{
  "rotation_deg": 10,
  "color_jitter": 0.6,
  "norm_position": "pre",
  "depths": [4, 4, 4],
  "widths": [80, 160, 320],
  "projector_hidden": 1024,
  "projector_hidden_layers": 2,
  "nesterov": false,
  "batch_size": 512,
  "decay_fraction": 0.4
}
Rows from block 4, named by matrix and row number. Rows with one number belong to one neuron. Each number is 128 + 32 x the weight over its row's rms, rounded and kept within 0 to 255. All counts start at 0. Numbers have three digits each. After the name is the row's rms in percent of the matrix's.
# fc1: MLP up (model.blocks.4.mlp.fc1.weight, 320x160), inputs 0-79
# fc2: MLP down (model.blocks.4.mlp.fc2.weight, 160x320, transposed), outputs 0-79
fc1.188 149:098162177118154218128132150143097187116115116103100123080113133162173165091145102122177125129127195100142097148139122128088130104140109107096126114161070098098124162140141091084136128094094112166073185089097129119150127104184095173183092081
fc2.188 149:116090116136126140109113169140093108155144156125185063116171092091098112160174135130166138165143114101157106162079150152186125165145122119164077145124175133107134056121119093171090142185160148054139068098175103108105147135086138107103154153
fc1.189 093:118154116085187140125136143045109171125183154093116173131096139108096144061115172195132135109124180142167072177167142175099123117161120161122140077202129120104137216146132114102115142088127107147088181125136111111125117091194111112118169056
fc2.189 112:116128154137072157134057114170072152102112103177173092154132101174159206109166117122114135118141174122066070127132210103152156161113106107081115115074114160175087119104116149135112124122170199103104093151161117161122193118163125134148125131
fc1.190 083:063152090090097132166128128093114134129127114126095080131123083121135111138177160137124151116134140107104138063105093166115093169120114142072154124094093175150132098147204120192138138130151149139139107125091121101154150116128142086105116144
fc2.190 087:148186101118154131110134163138102121128131137139152093121096138127128145086105102111093133173169115047108125145146071151151166145155049136145070110164105164107131090105097157075120110182138140144143122114132182121122145173128111116170182169
fc1.191 112:047097127132084164120115097087139107094091118189113145094164076137139130137105112159149147172130101163179128134169119179053122112116131158163099139138131089156155126076086143151124108118137059194115086136071142143067119143124090128181168120
fc2.191 108:141175120156141165143158114198064185154113169124084116110153109141157158153134205180079177104156163182123105134150124137118142123110098112124056112080159158124095131108124073126145124121071160137160134073093137129150132143095147110107114148
fc1.192 101:081092137170098213080182158179114161169090142109085103104123115159141143117123144151169174113116121154112104144115124092153068173091160131130112123076151108196126137101147085094130126109160135114123186143085105111127113066062224110102094128
fc2.192 107:117124124072144076154077151107151109144147142193186151143109165118114158132156099080102170151114157133126163113084156119113190098121129122090131102203135129081145190168164157115091142106149107079141067150188167165119145076136138134139121158
fc1.193 071:102100141139117129176131127107104155070161106136098074110103123139127157105155200100122184144153122128168190120091142151096127132104146123111152142112077134135176097159153140175120143102091108184126132120149174153096111151114166142115116080
fc2.193 067:155099111120120167121126134131159133212142146127111145101128147151132126075105118163096109102130109136114069110176116163154172100132104134114089105160162080194113101149138134084170159193164104153124151126137074029146159133154081091134123128
fc1.194 142:134129134173133114173092124117116147180160185238131133164136096141122081134126125175141138105184198150106109143165138171140107099161170125075122102065072110110111147103100179140169111123077142131099126103143137141120096153086153071122091151
fc2.194 113:171162133181207158062113156153109130074112071097129147128139159090069134108132147094103084178126110091098134160154083069099086143102139075159185193161158184115114129163155115063089166132194140143102148117125147158119100153146145079165098152
fc1.195 085:172158149092114130058176190116133168111133133150127158092133106142121143147160138159108156150099094128132178134150154160188143162114177139124181130081076141098116140143114139113110123121188105119190121171170144132112153146102149114111127158
fc2.195 091:094060032110169107188120066122143094113134156135137136113133123100090108115141116065138091123176184100128109097078097194070146158123114157135119134183115120147143120166158146128136133151104085152134126146156122128151145122103097123154128210
fc1.196 128:155126136154092138153078128082160161126129146131138126150120129114178151083168106135143171125119212156123104143105165124119110120079116157137155166094210066151086110115137149072155110094164155158108101089100122129090114118177177135120137163
fc2.196 129:105110135113111131072136078125144097093150188120113157127139147120093100122137152187095119101086086108138146154175145091136140075130147132175161108220105153147144129143076099147087109127169149119100146121090179163226219166100037140127145113
fc1.197 088:175160080087101117103123085141166075131161090099108077126141150092097150160178150095104096164119124099141143092146180118126094139141146173098102136203073179136147151159114162194127170089167093152063145123093073116106086215129106114124148193
fc2.197 104:081069201157147102140197169161127123125102126166174140154135098103117168129084117193120127158114169138086117075128157178149190161114086157130149117089142103127103132122170086057122075113134145120146084121130147133077133132083179093118119141
fc1.198 078:082092114119153127076130117196126072137131133152108151148166136080172138135077098143156147138122146140195080135125055088159151136158113139110135100128128167157162166106179109069171109090165119150143165106114099160138140123131190099115140106
fc2.198 070:121101137163187137217128111078141127073106107135179134140132118153101129149195138118164131119162115132101136149109137120152110078097145093129131133183130142118105071146057070143080130164095161146106125158171123149161146124139164130125140104
fc1.199 094:192113131093131087162163156120125154147092130155167073109122125064081078073137151210128138150104158097084097083121106106140197139076150137132103126109131125152116150056151141144060208088148127097159093079138150082079162190155127125097158155
fc2.199 108:155141134168121157108119127137125093128145119100077170186172120088138142182157104068213093178173122084110189160136165140116101110127123094137144143102102101075124116200113110155053109143132132122125105100129116150098154146051098134078146167
fc1.200 097:119127126139102133123102086109099125156120096098168156112121094151054085123117146130186158171140113091162180049104124101129095185128103078044116140105124164133139116151138196117186100083145158110048100142099143121201129144111134084138127124
fc2.200 102:103136222140110120119121176145176144151129139221088152119091142132112152166122156122092080112117185149125173186121189133162118101118126180186106136157139167145139159137131137065106131142136152074097115149150124173089124038136097088091123103
fc1.201 102:134222123119170152153108159148181141150164151139104143126118104098068135134180078114157143143112123098103091136181064081095130111099163139129093061136201149146149134176089132124111165102140130175169102148096162186145151048097144144125138150
fc2.201 089:116109175173120135152131145085066090127103095123133091137074160121143107095142166037122145123127122101147146131081103131094119128129098039106200151159129104148140166131117125097118148163150150100108165116060129151061099193154199127209175116
fc1.202 085:145110172122193125127120125169121098154147156101094119126197171106150110091064102156076168149184121121159119095077181132108126123127098113174071104165128113064112082124142164091114116177139153091111123118092129114108126142066120136125106122
fc2.202 081:114149152197110090157171129084092177133095127114134130064121170125102153177145101123111108128155145095163203060146130150116065153143107141141112113153111093084183118114124105126112142060097152157171110154159127103081117154134163101114097215
fc1.203 096:143156176107109135114147114143144109127137090150171152135144141127080132166112112162152134140099114184196095107107141151150129107123128144220178153134120126101104114134079137103147075123105110102121176117129104161106135144151095134138152134
fc2.203 092:148154025172120077113136106106114127156145098089119086108139065123129216104167115134138142168087120110103145073096039107131155146145139095128063107151064083123110061132120134124166095137134204159154132114151133161100145143134099096164135164
fc1.204 069:142125144106114117177131088143067139134078133113143105166079182099127162142080101157129092202148139163116096136169164161129088134136076145077133189166164154082095130129139126128152164108122072045129128139144102153137165096137108092117106129
fc2.204 071:159159129147158173112145136081149126123170082114112129165134115139149153120114108100170147086095089132185156079088139169133102151089106170131094081087135179157156180134136098122139071072123166113105134027111202112080124108150192134195110148
fc1.205 136:147174142095143105117136176132151118104133174193125106124126162145118095191105112097087125154123140128118146062112094171153147101092171172142051132071133160143107142126126130078083151111116075121048129129107148129129098115099143102127191113
fc2.205 142:107137140157111133078097120095077158049137121118125111121177138138143117121177104148098071129099106172104068121093166179080129078162127116116163143127078177132123114122189161134157099163152073107066104145092125158118131062162107083152124146
fc1.206 098:091214136149109077077127181020122095142144130154143163106150146122146132175191106049114124193062138112086104148135194122132155208111155131144160149069095114109132116076067084132102120126141133137106108152085128145167076094100088085130175101
fc2.206 097:162179148088136147142088173191084148114120135142094061123148069111131128046075146134158077110166096171208156144120057134118129071100100124168095151128179127125076142149160129130187127089117174132114186110140106127084151155097170131124149166
fc1.207 095:088136122149091182159119157066173185145144123136146124160121203151176151122173162123178148157057104100105152131149189136187047099125148183163180102169140112136097107116100120129097107110159127109147086176103143153092112124120092073102098082
fc2.207 107:146166192143098132116100111182125070099162146103096168200092053126103142146134092095109132151133138166134120130090145157072113180155105055130140089140117164105153180104121178102131139191053120104108138137173104131077133157116139134130170075
fc1.208 095:121123085175085126093122147137120041185107135046142187150099116162161254148101095087133107144108122113168174127126103130178117127122102165126117108157069065119134096124107114086147116143186077140193144104128141116145170148078128097097155129
fc2.208 099:094199149131145150143095134133101179067125151127108101100166130192126103132095155119123130102137183175137060185128100135144070138071139099164159139115091160129144148106143141119100144147112176123127110182104165104137110193139078155110109064
fc1.209 076:152153172161143113153099049145153104101122145103098116158134087087034120148156159143085126057128129091095143129091194111127162151147127135170113202168114121158203178105133148155121087115152125094165120125092137138145129169103104101141088137
fc2.209 071:143068086135134118136165211161135104128146134181134153116098175121145087176095144105172182171085129173136142116135067146140079139106107036093093091132134162072101145179114101167118165119132113122141135142157122135162115106112171129154137093
fc1.210 094:145090171090143146138142184064165106138162134124115148161161123176114141154125164095103115094137126127120147097108185126099147161118147061118135227125120135121149111092083148150150166116155110193111165189163146122181080087101130158092110181
fc2.210 102:167126099137112128115028083138113143088158147100076124144111122114160152083143099090153137115141108152168146180095162146152120103158114141160098099143092141112079190142115152148127030162140157105107118123137080149129143127131151067181114176
fc1.211 096:106126113102138062097139167170122095147155197096141104140148158088164162096083126113133141146132159132082078115129076129194152091112154127112121089133123092117095136097065084102117125071117168228088147154109176131139175123124194111164114172
fc2.211 100:182059157110142150154124059078172159101104092176132085137151128161088073203151159153103132087095075143142159117109143184150120169131140195126135107133124129114126097148156120165167112118103115088094144134146121131101128132118095108083111075
fc1.212 091:154127103147187149113155062132112143141123132166156153162138094196097148176110096146134115171168045080192113066136088090142124122168110134091086118071092137107139159110165139080117148155087083117146153161167167112191147105094130134094124169
fc2.212 098:125069119123139115195170058140120134146201169162145120124092153131077086124155162194158129113148126087111089137136113142135139068149114159172077115207130149123137126185138146146139116131130116120177123155102129083089172125121157085127112139
fc1.213 092:105160107187064153160112130122041134113075128184131103070111119139159120141114094111198148110110128144123090106086146097149100100159099120131105118084081187166121185147158148170065101057164130130113140116130132120163150114112128150123141090
fc2.213 096:119147086112202093108126150112197155129158087118139163155096144129084123139122190117088144146114138133171122105137116154135122138132136121099115134194115119152151095142104121143123154167108095143153091157139175097156112151108159104078126178
fc1.214 091:137142108079158113081234123112136104131152103138121138123142108093046121089151211159153161124064141160108158167211126106129136128094052124143189109131129135128117107078070144092139067138160102178131178158149101120142121113128152146048168094
fc2.214 108:089173235188089155085111132177144145122093154140140156146098141145139144161153066093146035112155150139101084154157121113142104127095110136148128150142138128166180139171178085179143160109088112111127120160106092140130103122128169097107135196
fc1.215 095:107117156105105143083118099071192154170123140149095134142114129113064126079088060145234137137183091138143072192103129124169157087122143133115148151097111133156122171156117200115101105107137147133136090110160153088192124115127117110149115120
fc2.215 085:123168140160142164101179106150119083139131077126084200141148144113113157110155170078097099135119207123073102166075106128098124159180112161106130067099128158127106119176064122088144123119131115131133164118128142121134135186121123100106162081
fc1.216 089:178106100121084063095134086127069105110154116139082125136080132177096154093232053128084163136111154120137183136167160111156109102196102100115087086147158158149102148121122166148109155152114137167148082138074100109143144133131123197104121127
fc2.216 091:091096101120138113149133060127184112111100151109188150177163101087122083147087133145125104157134100064092117131114104164131178109164112145137176166149099123120139114132151179121110121115128125088054126149076141170146099151098088125214110095
fc1.217 096:079110158126111119170139173156133144198095137136129141117112148141144094105048067107050130144109135154143073094125149102139020154128182159142127119178149158145096118134134167166140127141118104079092204114139106171149169155104125158164114134
fc2.217 085:135123122117236088100100127205197135142113104136138170147122169095123160106120120123170135165104105140171078051144166199146086118080154191095183146185152104119141114122106103116185112101138103139080140194088120128137107149091154136126141144
fc1.218 096:105085169144149168183101178157154166150085127165154141167070129083142120120120113155112105114104195131109097115115127127139076076136085152161181151159173117094082152140122064115127095087112114130097167074118167184117162141142086157128142161
fc2.218 098:140153133087165116159074080092160089101194121133154156106104135098114115120092111140133116094166128123165207094127090156149111215137115123132119135169114141146164105110071166136142170128146103167150079152163091155107158163141136099149150138
fc1.219 154:114128136143216117112087067137099143147093168096115161124111101143111122147133162111135101145151146131166116156083142142144122122102173102127143148106120142160140130126128129206198131108146113125117103107167158144117087090071108208115107179
fc2.219 143:154151124128104191121187123121130125136122155177115104135186129141122127124095080088093165084158181128104106132138122093060100077144137157154143164125126076137104126178103108076098190095151137153107132132129095119153129130133086126115145073
fc1.220 090:076142130133172120191084155111095145115083111150166096185129128110183083125141125071040155182113194112093178124103100089090123083117080146166172105135187160144139126091127137163107119066147097059112186078123110137133126124166095157160081139
fc2.220 079:097127065091151095146109083164111128142212137152086130160147171132124137091092112179134070132112113156164140135159105145196101122101108098057154135107193152120163126199136139172119158151088067129168114116175117114050146156088146151084181106
fc1.221 066:108207138155102121097109190093095133115124173114151113187117083204115130122156109166137088138204164065143119116136127168105183087141196057096094059075132125114134148144129131150057148041122113130139100132105117148091147137099148094129133127
fc2.221 081:158162120124123114130138024099115103122107106174104127102099118157115087133086140158088163114143156159133117164158130088073082120120173191156112114164076136172154171061140106083140138152158195117092165104059131179179135151144166092145069152
fc1.222 094:128121123119174141151121117105156129216163104117142136080120182093085122161115149151162101103106095161168145092125143070126102104124134105096083128206091159143105137097104100097193094073057157168219122127142101120094075135131148161047167112
fc2.222 099:047164169106102129092094135141136155089168154127173173113152106142124213105160134126117182145129120087111028165174119151146105121180111121162155120111131122086125116136119174183170162153152139105098150120133101124152132119115118060193126146
fc1.223 174:138123107153144064169156077157137167144128064085108211054153157106124124065130132097132073129093117138076157142074142110105122049168102136146138143106121132165170110087176129150180110042115107090160166140104145119136101133171169096162133164
fc2.223 159:161092083132143199110186137087080097176148146138144073116172083155114107184118112140112118128155125132172151117078132163144090173117169109094066165112146135126070108129073108128074168154164130099119032129145130162101159085068112196077117087
fc1.224 091:060042203083150108174131179132124182119144112203143135149123150162095123085052115135116095200106112112213102120136188127142123093104152149118132120102156085119138141135107144146109106087113096096093115148138128126119168116127111157118128124
fc2.224 107:147204068110155128109100121145086172169161117084102123151133070073140111099063089076119125148166128097127175159103035151084159160157104134152083190139117168097158150096126108109133132192104136129124207081093109107094078101122177150127160178
fc1.225 091:146173089078139187148154170134132170039169142125114081099091138110164080079078125125161112141144139090082142126103146177093104092123128132113125142063133106197141095112191157108142091087098131146120101086141133079155147138152098099130113094
fc2.225 098:108163178143138154106117134090105161164117096134173150154148159107111166137191133136123202132086129126185123109167116098065178114189132086099118185220110116118129102104098094104121154133101145157152205165102133077150100119106122114131169157
fc1.226 109:119221143157099154143129109092133160106164129084141080139158135109226111090139126132127156096154129110131118130080082120154179119094067136213124083134132153147153134102127119111111132126156149127106133050136072141115103139167216141143076088
fc2.226 108:140138058099133144106124105072140119118138140105101112095099186204113114074125107152146083124137071165172155162164136135139099187137165187134132143128089156103118142142113112134113127163096031140139117180141148103070153059100095088102140148
fc1.227 091:131134142099072064143204125120133159082177115109119092091088133101127128158175141071144115149148099133115047165140214163119124115148096105093115137024118105167104085121162124137198160187172088136145064139080139154102085169098108071152146132
fc2.227 092:113124154140154150114054134121142137109131137058192143127119104111152124171077160143135126130164226020143167148116072119087134158104146116133142116158120156156126178153054108124132131167163138094144120094149134133108109160113201125131181107
fc1.228 090:120107162137162106088164141174070178149119107154083098109073152104139117119148152115114080123077102096161194151100088128158124148080139144147097151104132091165118060045180107116171098122110123215122146219146119147140154126123142135104126115
fc2.228 112:031112144127174135114148101114156147118124135155175139142196109122168089120093152116136154143148179109115131098161206078096182196112108142105161099126165139106126126144132124103144101105196103058120122052119139146121098100170137143153057152
fc1.229 118:113145170124150172073069142099105075126132136070120139030133134120107160123166177141146148103120130124129172172108068150144192100143147151143069168123150102112086094137134133109154104166146092109128165090135182122101176108095152094098117088
fc2.229 110:171118162104094105159163138209148155158113122128121127114105125154140184105144093146121147089101134142157065068159124148104083150075152120069141103122158152142119111134163127134088152063085110204100107142087105107141062104159168152140153148
fc1.230 098:157150170128098067143104157107165116146090104156137147156118090118126131102111184128124105158119103080123134161086140130107098080098124162177116196096124180153151131154087167114109147116106130134165143132105140066102146133077098141134143161
fc2.230 105:065086201166155098150160093076138095099118148170146148160131125195136118137163121098130084122137166139168091117143237132141107133138093155114134062122210143136107180106161141097090165061157089095121116149159119129186116132176135154124135128
fc1.231 093:138166134148122217128111124097147141105149119131124176033083117134158106103092174115091056153114104128112123192175111122058169166076150139104160107179128143077068144136095159119075177109175134126092161172162133133133164120113135146133146116
fc2.231 096:150098150133162122113135090088071136128091123148131135156144122056073154197174076118143166114144146111167104116081187138116106105155151162064107114114134159114183150143105081137123135181111067154126078128153130115114115167129110186105178145
fc1.232 084:055101097140144148146091130182061122147167086096111100128143162113142089143109073128139087121141142136118123151087106123160139103134107117175079058154086097128183087134189104155094176145109137124108119133185152160143137111163158108070141107
fc2.232 080:090132136091238134167152089108152161137158174141137172081097138149123124129132143148139160193143154120185071150094107157100098089114117114106146111119125161069106139158058107108105101125112100190153077173114078143135107134124101085146117129
fc1.233 082:112119119199122116091112149167156164125166185188150169142117092178123094160155108165115127173148131133073148089116193107094118120156096076157140097175152154128096126143142149078126170126138142121154189093172150096137129091181134108102128160
fc2.233 085:086134175136174126153155137083078133104138110180119106116154174133162150107110133133126158140116151148161144104061105122156128116140168205116148068150145118115150127126150097131079097048144042075095095156181154151097127125134151142111129090
fc1.234 100:092163149108120133110123085149100152133172148172129163090099109122091109111102127188104096148121046166187140145095132159126174097100110103174112136165159152137175160110143085139158145124151147119165134165060182124124192122113156097126080190
fc2.234 125:147114113132113109135137149115146137131102131131103089110163156134129152199122087142095129078149190132131127177136157117154131144110223076027077053186096127068123166147155130147080123122154121114090065105103161143166116154160109170129143050
fc1.235 075:121140169075154121193133134097190085075180109095162143147117129118091146142143081132146163150142114088116114156081083048163119112148167155127134123145122090126143095144160192138110089129128089111150141159070141100101125093113120131142218139
fc2.235 086:154075122156130091104097094174106157112128081106126141052148158118171188152156100088117156115137181191141141128107111074187127170080110072104196115105211096141109105120094090122144102112130140090105125150122102096073115168146144141096108071
fc1.236 114:146124024129105132146128162121152160091121136119126124138090185153133085147151092087118093167124163199130118111120127138120126136077103101083110097088175122180147146106128147118148149114185130107157087137139147137053104129173143148110165167
fc2.236 107:071150160129111154102129120188111087077139151086134118108147070143056124130120130144143147112156104134141148093136117095136085063170106116218133103192080085120083131136106113104150123155148129126130121072155168168105168135046079089135094152
fc1.237 109:121166077158180135085156118143155103078135122131109125096182152102151110125125152148128138090139182110129094121145101125100121118125106158098168144184114146160158157145124206137099036175141069178076169114079164160107174137096134093108103176
fc2.237 105:142119170121093116149140123178120115167146130120120177134088087150162161154106098115141147154178154185153154147132072122130152138175107136166115160096151124135097084117158036143133208166075220093167109159150120103134084090159136150134178123
fc1.238 089:094151126112043139127108186151128153118189177126194110126063193138159089179089095082119169095162111110144089121122060125153115098171105056145110166150145151133072114099126112141130162077060161073113110153127119096158125120115125106094196130
fc2.238 083:094195115116141122168127068150168076105133134121121112148201136083088151106114134110146130103099105200175072142153119125130165086108079204087171107160088077123110128148092118125142099157141086234194192097134141140143165130109099122109150156
fc1.239 097:084156172164100124090162161161149172123113133192132113116058143137156138154101126127072142179140151171099116153131134105187108136126125099110105171100110176114100153134141122133129120154065124048104090105097150055125076122133072168186106135
fc2.239 099:124137109110155155106088087086133070085115106096141123111156114195104141128199119104144131074047065079142143087112144154097138148124078191121136120110121134091143106122133213151099106068189101151179144156155138148119197135158098098117162145
fc1.240 098:176092112146107118133143119146089112121131159091148125090178109149047173039121137159196105160139140114088102200113107133160118133065202109113104159147162131072141066072175116138120098130177160109207107134121108071123125097119135087099158146
fc2.240 090:105113166151181131136113128150174154207138073153136133152108153153187119134124112137088146091100115110167153104183118159144147106152067162082151124118111104179131143154067097165120138153130072128068101109150240152111098167132146117099128094
fc1.241 105:157101094176110154060131132165126118146134148137042142151068095101073111139166172166108106111121187206095123049165135110134062110096123141097146151118115106102097162130165131156116102111159134154088143157106130116140130168125113094115146131
fc2.241 104:088127173125203086186141123122146131114104181064158144140126141132190167078168106102151115179178098071132179142112061114137164143148094122115129122183111145150114096126114187147093157187093113111181125146204119162059080066065119143136134066
fc1.242 087:168182120137105103151119108115124122161128145094075120151154118165101105147137076153138108100035120187153138113120110091122118159116099122084138125157133175121080089089098135151096119070145149112180149156069092167098148208111148119119126150
fc2.242 096:086104116119090149107154149132133123093112119115168113124193141066118159159152147177193175183136142141073141023145102147186145143130128106140117163136114062170132122181122171095180154104127130119112130100147143129078151068115096107093102093
fc1.243 084:206125121169204082148125143097134135104088132125143102147134175158124154151138128148123118129118126113125155112101161147139113186104145100139100073145064138093127135192125147057147183149118117161161121099154163134172187125110169121155086079
fc2.243 084:105163047077160088159140125136112123194180112177113115092169100170088103086154162147112132109104126113080111098166142157184180135126126191107120171096167105110080121060117106120154120101120175151125114151113095152138119127125147108142083159
fc1.244 083:111092132122128148171108144099143099160118119079202176083146137170150120084119137152141097138114113149144144101059093126179148114080152169136114111170111093120108083114134132109165180119086106110151099160186102137149157128106152092065047084
fc2.244 099:165145196108139160074137133118152118094067145130124157195084111136168093116189110076155120116131134193136114141156140101151157186060123128082097089122110128143132068112124125122115101167092104142058172149127114091124116136139097192144171131
fc1.245 095:076076132122157128101095152195136138109106127175128196183123142095080141158117161143108165181118133140133078088161118054130172114108156158089151161110172184095146118119105123050155069132141050112130086118131128133077111101103098127059142120
fc2.245 091:116188081128120107075106133103081100107179085090104079139148122103124143087122123103162141146113120109138121101141139141117109167129084119170146117122102156161130093146076136163135110139106112088102169094113102123123149103114148084130098129
fc1.246 125:140134150136118144109121097135120082125182127109085144166115198130099173103184126154106126079150114140161121126112060130118121129118106151118080153101097067159126118154142150046162120201151136150109131082115172122104210087120176121157190120
fc2.246 101:167145132093079156124106154153135197094130217097139140077103070125156092099119157133119114112130101128100111130128141103123132081116179131124199171155145138080123106112107066175094105103105097161178123139192063109106105135169081119084087117
fc1.247 093:067111129169176150130117206113132168117156187171080144103220168068054145200111156102131119127061151172152133166123121087158125156128203100137145127103145124140146120144135139131098132195094074092137145111148189121100127072079156118131107075
fc2.247 088:171140162114084157112122147144154137144099048152180096170121114147152106115092105131185124133081114118132080147100186171133162123158088161125128137135119112181149180122120123087136124104164130147108128201127130161114133193161169113139120135
fc1.248 090:152159087122135132150086149168128056169078143115159149171137148091093127179170071180152077149170087176137172132100126132164119178105119104188117146143073052101145142122144123167143117150123102117138129178106095142114145124102086121102186101
fc2.248 095:148113146130163183116085119098194173134162152123070110160155136148070126119096140109096113128110122152166085156084178111103114096130065164107112148165093170102114166108117126117112159060106161172141127118116078108160111191176150085121133211
fc1.249 077:119084074125073095146168118138072188134080113176159077126153138127153104088110086112124116123079172092153065174146096121156096079121188195170112085170151134165086153143085151136088117080104118154134135097170092125168140130142146131149074145
fc2.249 084:181102104147169116181143156192143163137131106180123127241149179101072163167133119173120158120131171106120118135073108158133161173132090134086132093144166124105128113161093083131130127160095168118082118124110168158108104125125100157094157107
fc1.250 083:148090152095136048100114137116117103107129143137151160132166149095138140176115119128157166098115182172110103069153084119196189123149142114141137058107143163096098112123049124172150185138173139154118112127117192153131126124144083119160119112
fc2.250 114:073077102140148174151171113180119122179096190110117081090164160130155166132190124164174106149164141082138148148090153122114103149158196137114100103142126065128096072090155103122110122079158130101143134124117187151055105080127168110150064117
fc1.251 095:142136088107120154183092132176136093128148098108106153158053132087103064128190112134100129135130099152105127153129156149147121130095073164144139138089098154161222100082126089127079123085111152071108181154101158211103116076201152128175157096
fc2.251 091:097110108100049139169145078109131120118067160128151145145162131147124152139129089134175134113115149083176135134160077095200149075177165091115145118197071144108107127152084156103130148115146140100145124119127123121145174126094123090074079094
fc1.252 083:061149103119139130191176099107139133099111128106140128118129149182143109126162115070056150136137144095151154150083146103075122151092112130144188132171136107152061044135130133055097155117169165103130153178077151186151118099117103101141149101
fc2.252 085:133093169126083097098066162147116151183134101109081135080139072115134195116131078121104189157131099117091142127119088121152133160143096143158118137141155117120097151132109119156110119148050096167162134129136176055116077183144134158122197172
fc1.253 093:153153127203162131051186188111111156071169101089132111159110081134143100118159155106179172166103093055124112127088097162096171157118099131096098116107153102181092156124121125083161181115095167092130138128147094146154156169114193120077101149
fc2.253 107:134135106087145147167124064068135112131000146103138149115129105137136093103126104191137173074198119152152083144154113087116166132126143104175106149184089147156154096111151125145143121126145129105099105161115154146178160108190152119136138112
fc1.254 106:140144123110119120165116147138156041134173107111121137104061152137160128153108151146119080070131120109146124122112154179124077124138070105145108148155140089127100128132063179186135171105102140144098166156146125088137134211133130134155104153
fc2.254 108:151125180152104119120147151142077192116168107144116161086145114130128221135126112117131161129104122137118151093129172136123121140095144145166152133135068112128115112138184138111148079135152141110127110171099077141108137047110101072182128086
fc1.255 075:124125161146110137115082136112113082167129116191133117132123146152115149152093112185181094134121102138114114127081153082103098128151077143106117121148105103145094102154188161153164125108112061183095163068118145174203117152100155116076172174
fc2.255 081:121174129129073089144117146104129139060035155117185120102102189100143081093132124093113161107151113188106166125093142161136098159067176096182159196114133042072097119082117159097127140101090114059142140144127130103114152131140121175149122108
fc1.256 073:134100118132156114113101201111056107125196140093138094095168138131106104139133147118140151107086159094151172100139122161103076153119188169102092138215145151086084096139141140147139081139149075145074176115135134127100117172103123108121170126
fc2.256 080:160140165160156197086118082189140155159081154119133117166116111179157141079133125087119095106160126109132082138117103069102181134139169106142158094118115101082083059089163134103111122173128140128128151148155123107152147129159111109128141172
fc1.257 082:105117116104131195136113122046125165116080126085075114112104120163111161147137104182143187134157207121090120062096074148123126123095147120117157120087104142104127092128123081101188095078152157134167147136075156140132141159156098121133140123
fc2.257 093:088110169099108124138100163162124131142172150189131107083079156132127109139148112094119077026133093124118129169138151169161115164095153169118153111118131168141176194085104102116128149140174091141158174145106127138129164101178142170066080132
fc1.258 103:127143182108098150095127126147113158113123061145156156150143230115110127120121142091097095119131110080069160143052090035119126108118100160149159092142115152110125194088122148142143144142150147100154140114158136072196130130122155114102095113
fc2.258 090:114099099194172136206109120128057113098129160148148117098091105099168078130086140131150140100141171209168133121166139125142119144079170092113103154164120084134186107143097130047111142127156146152103101145090076155092107145197151126201134145
fc1.259 092:117153059118134060160095102102130134140094136150102089155120113179110137130106153116202102099101109110159148182099151116114133181129177124121122104167100132104147110137177163054163193147194123074123139142094120077141185138122192130150188107
fc2.259 106:124104121109147086177067108167145136166132100155121091129106185169114075099152136178158140059155091165081120141102128107175104131208116119129111120060154124117157099144128106139149124125124147120153134075108097156122100150112167170117152110
fc1.260 097:142124128144076118108142125096145131108173139171118086127075095060144105159157087167111127189125178151142141164106160188101072145108115138102111187127137137162121157080153084158097140098161169107106108119055138126147186140125067102103171112
fc2.260 088:096122139113192140120088115170153109157131150133159116094144139156144136104131181072133194084119161092163090153163127124067111128140137109231129131155104171202082066147100167110143219108131106135157163133163141090164146131088162093141087089
fc1.261 077:126109162127125146136125149109083125121177116099119122182128138162134091118058146048104136128081178108180158131148077067116173092092119113137146142138140107139122085067113093115176183129111112151121161139131168173094161104121167128091107153
fc2.261 083:092166136145145135143101175165114079111117104133103122149092155142185122195116071157167077079123090142121117159107130160171132156071157159096089135101132108072144157133115206107144126104179114134157153133085158120163086130101109105146097108
fc1.262 108:114190165134161159134152124096093151081122162179179178151110197131126087154225136148120130085070044115100150113099122148103100121167092154113122101203098127165129172116144131067119150083102122056158147085105119148155154098087134082182138096
fc2.262 117:159109143114126056119084153126090175217141149126101100159077130162194179110044126144109134150181128124153082123138139169152141085085083172108094134061148131110154120159146089178124123149102167103091126110125130115106082160149176123134097178
fc1.263 101:097144178130085190141157151093176169119146122205106149122134167140206121111147154187157131095168115119124167138130133107122152100114146154142126159111143130116107134123098098087131126146164137084140034144156170152053108095144151106105132126
fc2.263 103:154160076133180047130146140141115131090095146095159128151147130118106128072114118126119071180113179164166099134165149161137128184163098096099148150116127161114119089094099152147144166157119143134060137191145109098123142179157082101135153129
fc1.264 093:128156153080144122190062161122129145085113108173181122125096127105168090114165197104202151124099091077121146109102131103128154112194090140081123179108071144117078078129136094114103114141106102143096117095144084086142148146124148102161092150
fc2.264 097:176121083104197061083155174158107088107134151148058113089150170148083096095130115160138070114152143131126121156130115139090114145133226101170139137149164118159080136084138133160171175179183119129154112162078103137108074129136122151096179100
fc1.265 088:137109112189126113082164122073122203161074159160150102090100117120170124094138135095137144221100128123151181167138063136142137149121171156146161089095116221115172104109129120126125066187080167088146096192152102133116135150060150123063128064
fc2.265 086:165169120097150094158079098143173153108157169100116163168117088141109188116110103107181158143119061140125117187129111145093132141129109175084146216131093045173050166112122129130204129105092165142110198160106114138105172121105100130132129133
fc1.266 132:088131209155190155112112095178094165090021170096140148139142163101120103110108118143120151164219129078161150135112099111118147173112135114087133130047141096086149137107178107120121142189171140086134140111086125089197116069118150120087146088
fc2.266 129:169080067107115098091142146166124154176117114108142103102151088127074190112102134144180110166074076178094130097130099191159187141177180105116154139151126064140082171141127111107193045117079110149115105126148122202100162124111085134176122129
fc1.267 099:147144140087106135116114086079084171082146136127121132113079100201112135155125145183085116134173137158132157141118107183118076114091125057143083115143139181098149151192107094160096141133111106100150107162137146127127150183138182076120174109
fc2.267 100:112148152127096160173129118113136059137136116121131128121190103126057112198100149147143116137126097105127112115144180093120123076115093177098225128144170117150137195119132094117118068067172114109059174102108121159134150162178166128148106171